A small image classifier, trained from scratch.
Model: 32-pixel images, arch convnext, moe top_k, num experts 8, patch size [2, 2], widths [80, 160, 320].
Data: 97500 training examples, 41.7 epochs.
Rows from block 2 of a small image classifier, named by matrix and row number. Rows with one number belong to one neuron. Each number is 500 + 50 x the weight over its row's rms, rounded and kept within 0 to 999. All counts start at 0. Numbers have three digits each. After the name is the row's rms in percent of the matrix's.
Before each neuron's rows are labels from the 100 images, of 14848, where the neuron reaches its highest value: "patch colour" is the nearest of a few named colours to the mean colour under the peak; "top examples" is what is common among them. Only what is clearly more common there than usual is listed. The data: rendered solids tumbling over patterned floors. In brackets: how many of the 100, against the usual share in percent.
# fc1: MLP up (model.blocks.2.mlp.fc1.weight, 320x80), inputs 0-79
# fc2: MLP down (model.blocks.2.mlp.fc2.weight, 80x320, transposed), outputs 0-79

patch colour: brown (54 vs 22)
top examples: yellow object (59 vs 18.5); blue object (46 vs 19.1)
fc1.138 109:556447616477530473498446556484409459511518524493422495510484491477486534518575448466529520355488477454495502578513587485461503439465524536498463500437568422458382594553498534519515531470466512520538542499552585548506407457549491546495560388
fc2.138 119:457540531503463520415499482658497587452503543504518458479509483542519589458523479530508429574442514520491491480459441601467451502452591549496484483584440535508559571481565416488539514500482526429458512426482510574532521406597509474495535400

patch colour: blue (36 vs 0.5)
top examples: blue object (54 vs 19.1); yellow object (44 vs 18.5); its colour: blue (28 vs 8.4)
fc1.319 092:524460521575457442482497529523540553583475474506596490450486469523559495527500522383471561548408569525506501442539408514539509524519541520548435571536500588510648458480489522431518637482522520497473465498417451580453537503454518532428484521
fc2.319 099:474561517503513425464546473550443533419585556482538487451541479494503526474612486537483507575497462522649619566535495506482465553456509547462446596562487577505456480533507503591468489539475445461586544498474492480502521475544538546466511360

patch colour: blue (35 vs 0.5); purple (29 vs 1.2)
top examples: purple object (52 vs 18.6); blue object (49 vs 19.1)
fc1.75 092:470518551494451587512446463482563423466507612498594506594588505435451462524558524531510572597524461504535584506546536520522463499483460530509531524500514501565553460482584453559431546488471475541434422583497551438464535543571575466473534400
fc2.75 092:368433488548529510462556535468510493445438492393456552424504491476456433476430584479420519432552443565510443490544528490446492442518429530464518530478591571525476499493561534524501625480535507518492535447579474437563475513542576494585464544

patch colour: green (33 vs 2.6)
top examples: green object (58 vs 18.4); its colour: green (27 vs 8.1)
fc1.12 096:423461475522540485463462514553492447447607496489446512522449506514523519486470532531564552499408527521411478459443465537564560475461489521420562399389503556458659500532445446481475456513502507523486440492507424541490604429566526557454454507
fc2.12 110:525601388519525460534458493558487410512550443399486508427518510476573586539563527516509573476557403542466519508449514510473522505489492451616432462550480454489497496519535463384521527506494512475470502582452514451404582515491477477475622519

patch colour: brown (59 vs 22)
top examples: teal object (58 vs 19.2); its colour: teal (37 vs 8.5)
fc1.140 112:522435594444474520590436539477600484447468567437498462515404425496461474499520488486578499541535384475527535562462480562490461534541495663471504546457499515531469450573497480579548453512534472493516440534495534486592454509522563482438575472
fc2.140 095:450526529537472399516524429527492448466616471456535580588457554444483453433509504483479488539504470487467540420477456494540551565508520460452529576498518433536482524449556467613512425470616383534462474539471518510518517372511458455499544551

patch colour: green (63 vs 2.6); cyan (28 vs 1.1)
top examples: teal object (80 vs 19.2); its colour: teal (37 vs 8.5)
fc1.228 095:534566545509435478584497500425431583487529534451494494550558547497533461574548450476517539527479407521536523470400498528535425550507501547386429499527518555366499533452509501471632515556484489448481552529516490445602509533474598515462494462
fc2.228 116:505557499586481529430514464375528501500495503512509539512427508541415558545525485551507512392637469558542514511440560552540478499540473488552442473575407575513487519434551455594507546460497494431539486511461430579579474547426546540537484471

patch colour: yellow (38 vs 0.3)
top examples: yellow object (59 vs 18.5); its colour: yellow (32 vs 8.2)
fc1.262 093:495582488423508578485434522525457484378514497559494430497412447551498575471530486485430559462475496528565475556557500532576414518545573496525390525513522428468468589486457528511561474526501421580523515520499515570472361486500504573538471508
fc2.262 101:504515463503530457439571536608526490463491576504538510425393449563483420536480546528474432410495452477474497532608448508483509523526489512586540569524594466531495620455399475498507500514451621478457560454455505509489483510487489519414522423

patch colour: blue (39 vs 0.5)
top examples: orange object (48 vs 18.6); blue object (47 vs 19.1); its colour: orange (26 vs 8.1)
fc1.316 094:425532501546522488565445479550477451519484523411540471598414483496458505488504451465427527474408530531508546516541510515408527562542394570439492586422493460463525509549422544609501520457568472465462455517565574484505571568524428557506423519
fc2.316 097:477528471475532501567522537549496564488426533487525543506462563490543538517519452468449495539454586490532438457512471431549423467468446482511605425511571536472555452541437553541500516494593627476552568556431531552495527467382474606470566565

patch colour: yellow (26 vs 0.3)
top examples: yellow object (68 vs 18.5); its colour: yellow (29 vs 8.2)
fc1.129 093:421478463425535512563522512521534520368475393546370513505474494431605511573563439491562426405530513528465404507517531502465521533460532576504491541549496554495414526481513540464593564517516521547464560523466542535501525415475496534459540488
fc2.129 105:467444500458489593568577494587511673491561598572491508528511461461518454591508543459481552588474498555499473474484554502530574518524462548478508503549513536417480505479562556432562557498558547556514540533510466447532496534583453511550597517

patch colour: brown (46 vs 22); red (29 vs 0.2)
top examples: red object (60 vs 18.7); pink object (41 vs 18.8)
fc1.60 090:514490491488473565453519493440631437556426551509485516499598465557567557450584474514513573501528443543518479510591506488470523472555522545461505446516564520647543483460496597530504442431499413510577414556529469483470463435488493511410496470
fc2.60 091:458565591571475559449549455487506452475457451557463505453430512458472610409540401458435470565485408553451467479542454550484528465516523576497512577545453511506516497519378513493487509482545484456469464504493594552597562549463584521530467445

patch colour: green (78 vs 2.6)
top examples: green object (91 vs 18.4); its colour: green (35 vs 8.1)
fc1.234 085:469541515488512536469566497585469462387557556505416412520548506478413466515558539571454518525562520531504493540558519546588431474413476511437484375456525598394514531523450586549494535558542463390535483533480495498532462513504444531518510514
fc2.234 076:472550474554509467394537522552541518482465385504530468372482527559545466497481515471456420513514464445471540495506565430462409459535554518409397483390488528460539472525574469506488568542430599494587500530438483508543511570451529529527449494

patch colour: cyan (51 vs 1.1); green (37 vs 2.6)
top examples: teal object (95 vs 19.2)
fc1.152 087:543560489553425482501514459547405492503514497535497477561443547503583377538474485568518538534564531504545523449490467428474661483487482566473459516596509496412518512531465514505520505446443486491414499435447449455454554621540488517450441430
fc2.152 112:468531501462481553410559519508472619477565437466450378568479534503522554592470508573493471481566525456458464487511530521551554402419491540453559513570473531462529521488416403627453562471528507486496457485570507566470525523492556503498517425

patch colour: brown (60 vs 22)
top examples: blue object (42 vs 19.1); its colour: blue (26 vs 8.4)
fc1.96 117:536521496465443552604490516437525487600417485483552566507544431545592512555548496559460494521522572455516501504493537625463511560550577537420435479519519533464587502457503466422511581525567552460465512506580462463538512387543513480487486411
fc2.96 109:533547577568581514453555404520531538450538471505501529388477462485406552502432413413500571477466516485485554554515481456486523588575503550522566489510426554535483539478578474541483491477454501540425462438495459438498541383442557589506508461

patch colour: green (49 vs 2.6); cyan (43 vs 1.1)
top examples: teal object (100 vs 19.2); its colour: teal (39 vs 8.5)
fc1.223 094:515502533545481455558493497496465524422556585556470459663529535511599469548472496480568546473553467529562546483469516415516502475508421630424470473511509538449554559427481531492523577449454471471419521471561499465431592554477527544485494448
fc2.223 124:509489384479505600509624484473471482549525484510442549517554434475489473574469491526537443429600487473497467511434518491580496463461495541399480385548527565539478521420525448574512580501506449446591467442569474599491522517497458503522450465

patch colour: black (59 vs 2.7); blue (29 vs 0.5)
top examples: blue object (96 vs 19.1); its colour: blue (41 vs 8.4)
fc1.146 091:533463551496539439474520512480463559573429464591570497511587521504484499589508429427436496487525501526608516537477469528489504610542515512505469557527545491506567424538437471490486524480511410422535466602413466476471437621518442553461512414
fc2.146 127:561467446468544452622486443529458515487470532449480503505486503495501536475544482580544513543410515579521503567502514430465415579505479418497575518386529474493511421517510488545511456549495466447488593588521449370528426589566559501549489510

patch colour: yellow (31 vs 0.3)
top examples: yellow object (88 vs 18.5); its colour: yellow (43 vs 8.2)
fc1.83 103:458495550450547521567484532442438496437497520452453461491486487444517553543601578540596468515456494522588410536504530500441475493457567502431484497482501586479482508494495437509575508599535402508525506489500505516518366478624580473448493399
fc2.83 114:524457502565520551494426499458578522409509575559596540527431383528520396484488447561480448551482565533512561545511566500455554531493564502471460482558470528532452542525425538420494496467412499507504501520490523453419521430479416552510556383

patch colour: yellow (40 vs 0.3)
top examples: yellow object (72 vs 18.5)
fc1.239 097:583511523363521475461452529527517488458570519552477390488415418556530564498488479510474441475499520479475443541540548440553556516457507489491473410505433529438440480413434599528523449483482535567442533457471555512439442430413466577473554510
fc2.239 113:472462522475479506541564507541478533494521547500500441472350415562494595454493538486516466472479442582473491595508391384506564560522518479462504515490546503476503564488469429553500536516485524438621416490448479477584433514535574485593508523

patch colour: blue (53 vs 0.5)
top examples: blue object (66 vs 19.1); purple object (39 vs 18.6); its colour: blue (27 vs 8.4)
fc1.192 105:539504453540486482591520438469509439598498448564586494467616479536522476539451511427529494534575523509560623495443488523467576631517426506554523601444602488488463497495504577461447478487532542478506518516534471467502522602514486503467429538
fc2.192 104:446449382557431534593463462515459524469483499510500488482432435485450480504466517543510447522396563472535447561564501480466529538521533465558571454519527460327531467551461483536572550549405505497462494496463511512553391506439438470438526456

patch colour: cyan (33 vs 1.1); green (30 vs 2.6)
top examples: teal object (77 vs 19.2); its colour: teal (41 vs 8.5)
fc1.80 096:518512494542456550594489468492482485421512642540558428538456442493510576494478537409478544534543447467548590481539417473488626572556551581419452443483495390501484593518432520542537491492458513488515477469512451453468497513555540519472480455
fc2.80 090:474484470500510515513477477545531472504498396486404515556471433507402478510587532469557509538549472581433463424599500548487491560514474440524533425559545548547392496494521415581482491506568507464549452491581535572595492501469505629542532515

patch colour: brown (81 vs 22)
top examples: red object (97 vs 18.7); its colour: red (38 vs 8.2)
fc1.232 096:488550533478549534523511372404565515583499504428482557451623475503502504515588512450418491563536477519455439502547563510530480462470530420490491537496528508540576409530557516476475445539564516377501528558501474435463552484482461495436398439
fc2.232 118:581517553499524468474538553549482466519502450607439518494471472618461512450475508469446624431568424571448525545500414366516496557470511486572463516444454497540494475544431466463470495531542503506596408459482583478541529454490525538517540444

patch colour: yellow (43 vs 0.3)
top examples: yellow object (70 vs 18.5); count: four (48 vs 23.2); its colour: yellow (29 vs 8.2)
fc1.21 105:475497484463484504505520497493493432434501519496483418408539366589591578482505504497445539385593553484455479548536446551508516480491436500469480356497450497451520487445527492478541489562531513527615578415429526533513448538445502557482491514
fc2.21 098:488540488418458428505469501540511530456492510533490536438523495538546493526525480429575485553502608588497524501586525435491462580491384472461543467476561552468495463523461370515445497535531564458509508435487458466554459599581488569374509571

patch colour: black (28 vs 2.7)
top examples: blue object (42 vs 19.1)
fc1.52 089:560460515560531472572549513528456490502553538518471483566504532390409419472496442500509516541486496535425514409429466517488531484531505471488505500565489411556486483498532567461438575593414435525477488575515513472543595485477478540457552327
fc2.52 084:526457466460443392462530542564479514629539461408423528530479438524508484448491450565602541487523510497462543539473474396523491491521508453475536485527548540514466563557549396532446522498404548527503519567542505459544462476571568599462416542

patch colour: blue (51 vs 0.5)
top examples: blue object (86 vs 19.1); its colour: blue (42 vs 8.4)
fc1.240 096:501496591508570535462476387413512522536441608525585466484481466483530520574504502498566497550506518465500547472524492479474543531448454576569458553508595433499505477495474400514551476417463464439478420456566441440469509552605446431435479444
fc2.240 097:471434484461447512535481456505515438509474562515445439432479512541486526623539532377457488476489504524451446497524597510538505570439402416563503472484557477431465585553486515457525554471395484499546571442468429565483401479500492524505595534

patch colour: blue (32 vs 0.5)
top examples: teal object (49 vs 19.2); blue object (48 vs 19.1)
fc1.22 110:549494541572438444478545558495444505459471533488509538507494567526534422467531469520501546646497449469504512407477547417541535526527527518582459405574455512499550501471395629465510445522544513516543580508459546457459592528484431527430442529
fc2.22 101:442527472538467562536465597480461539527513458528469425481507460540506371532503488576511553425430559594566503541557497519556498516551562467524475548518527524548502572503447440585551510548529419516512427529550478491529512422483623498397525412

patch colour: green (30 vs 2.6)
top examples: teal object (67 vs 19.2); its colour: teal (31 vs 8.5)
fc1.309 096:482463472469406524507544551453497501566350469583441453510514561523472405616500484496494509518536534526519495420483547534448484621598417553466436402521437507467516486518518515573505553526490427511481448487409501468468482557499528485435521544
fc2.309 091:559565371479546513485473511445481577480550537533519480493433514563485552523398511618604536554372464591539464475480514437512408397539479516437481482548519534510515480464567438486517446516446475553428551499455463453503510509462519545515459462

patch colour: brown (56 vs 22)
top examples: blue object (44 vs 19.1); its colour: blue (28 vs 8.4)
fc1.157 098:449548557472500459487487542483522543405531480540461480484598457471515532508637529500547501563496469519521398583458530597571520373579562491504571432504490410496495508487421433436507531438544505481483552531522569558465444441505533554483552526
fc2.157 088:401544418450623547507452499517474489455505514553522502449431550517503478416566526659588464479436524495520452536469478537576608532571427466499466484537464488481566449411507481459466558406475514527453517501548478489558513467544469505519534443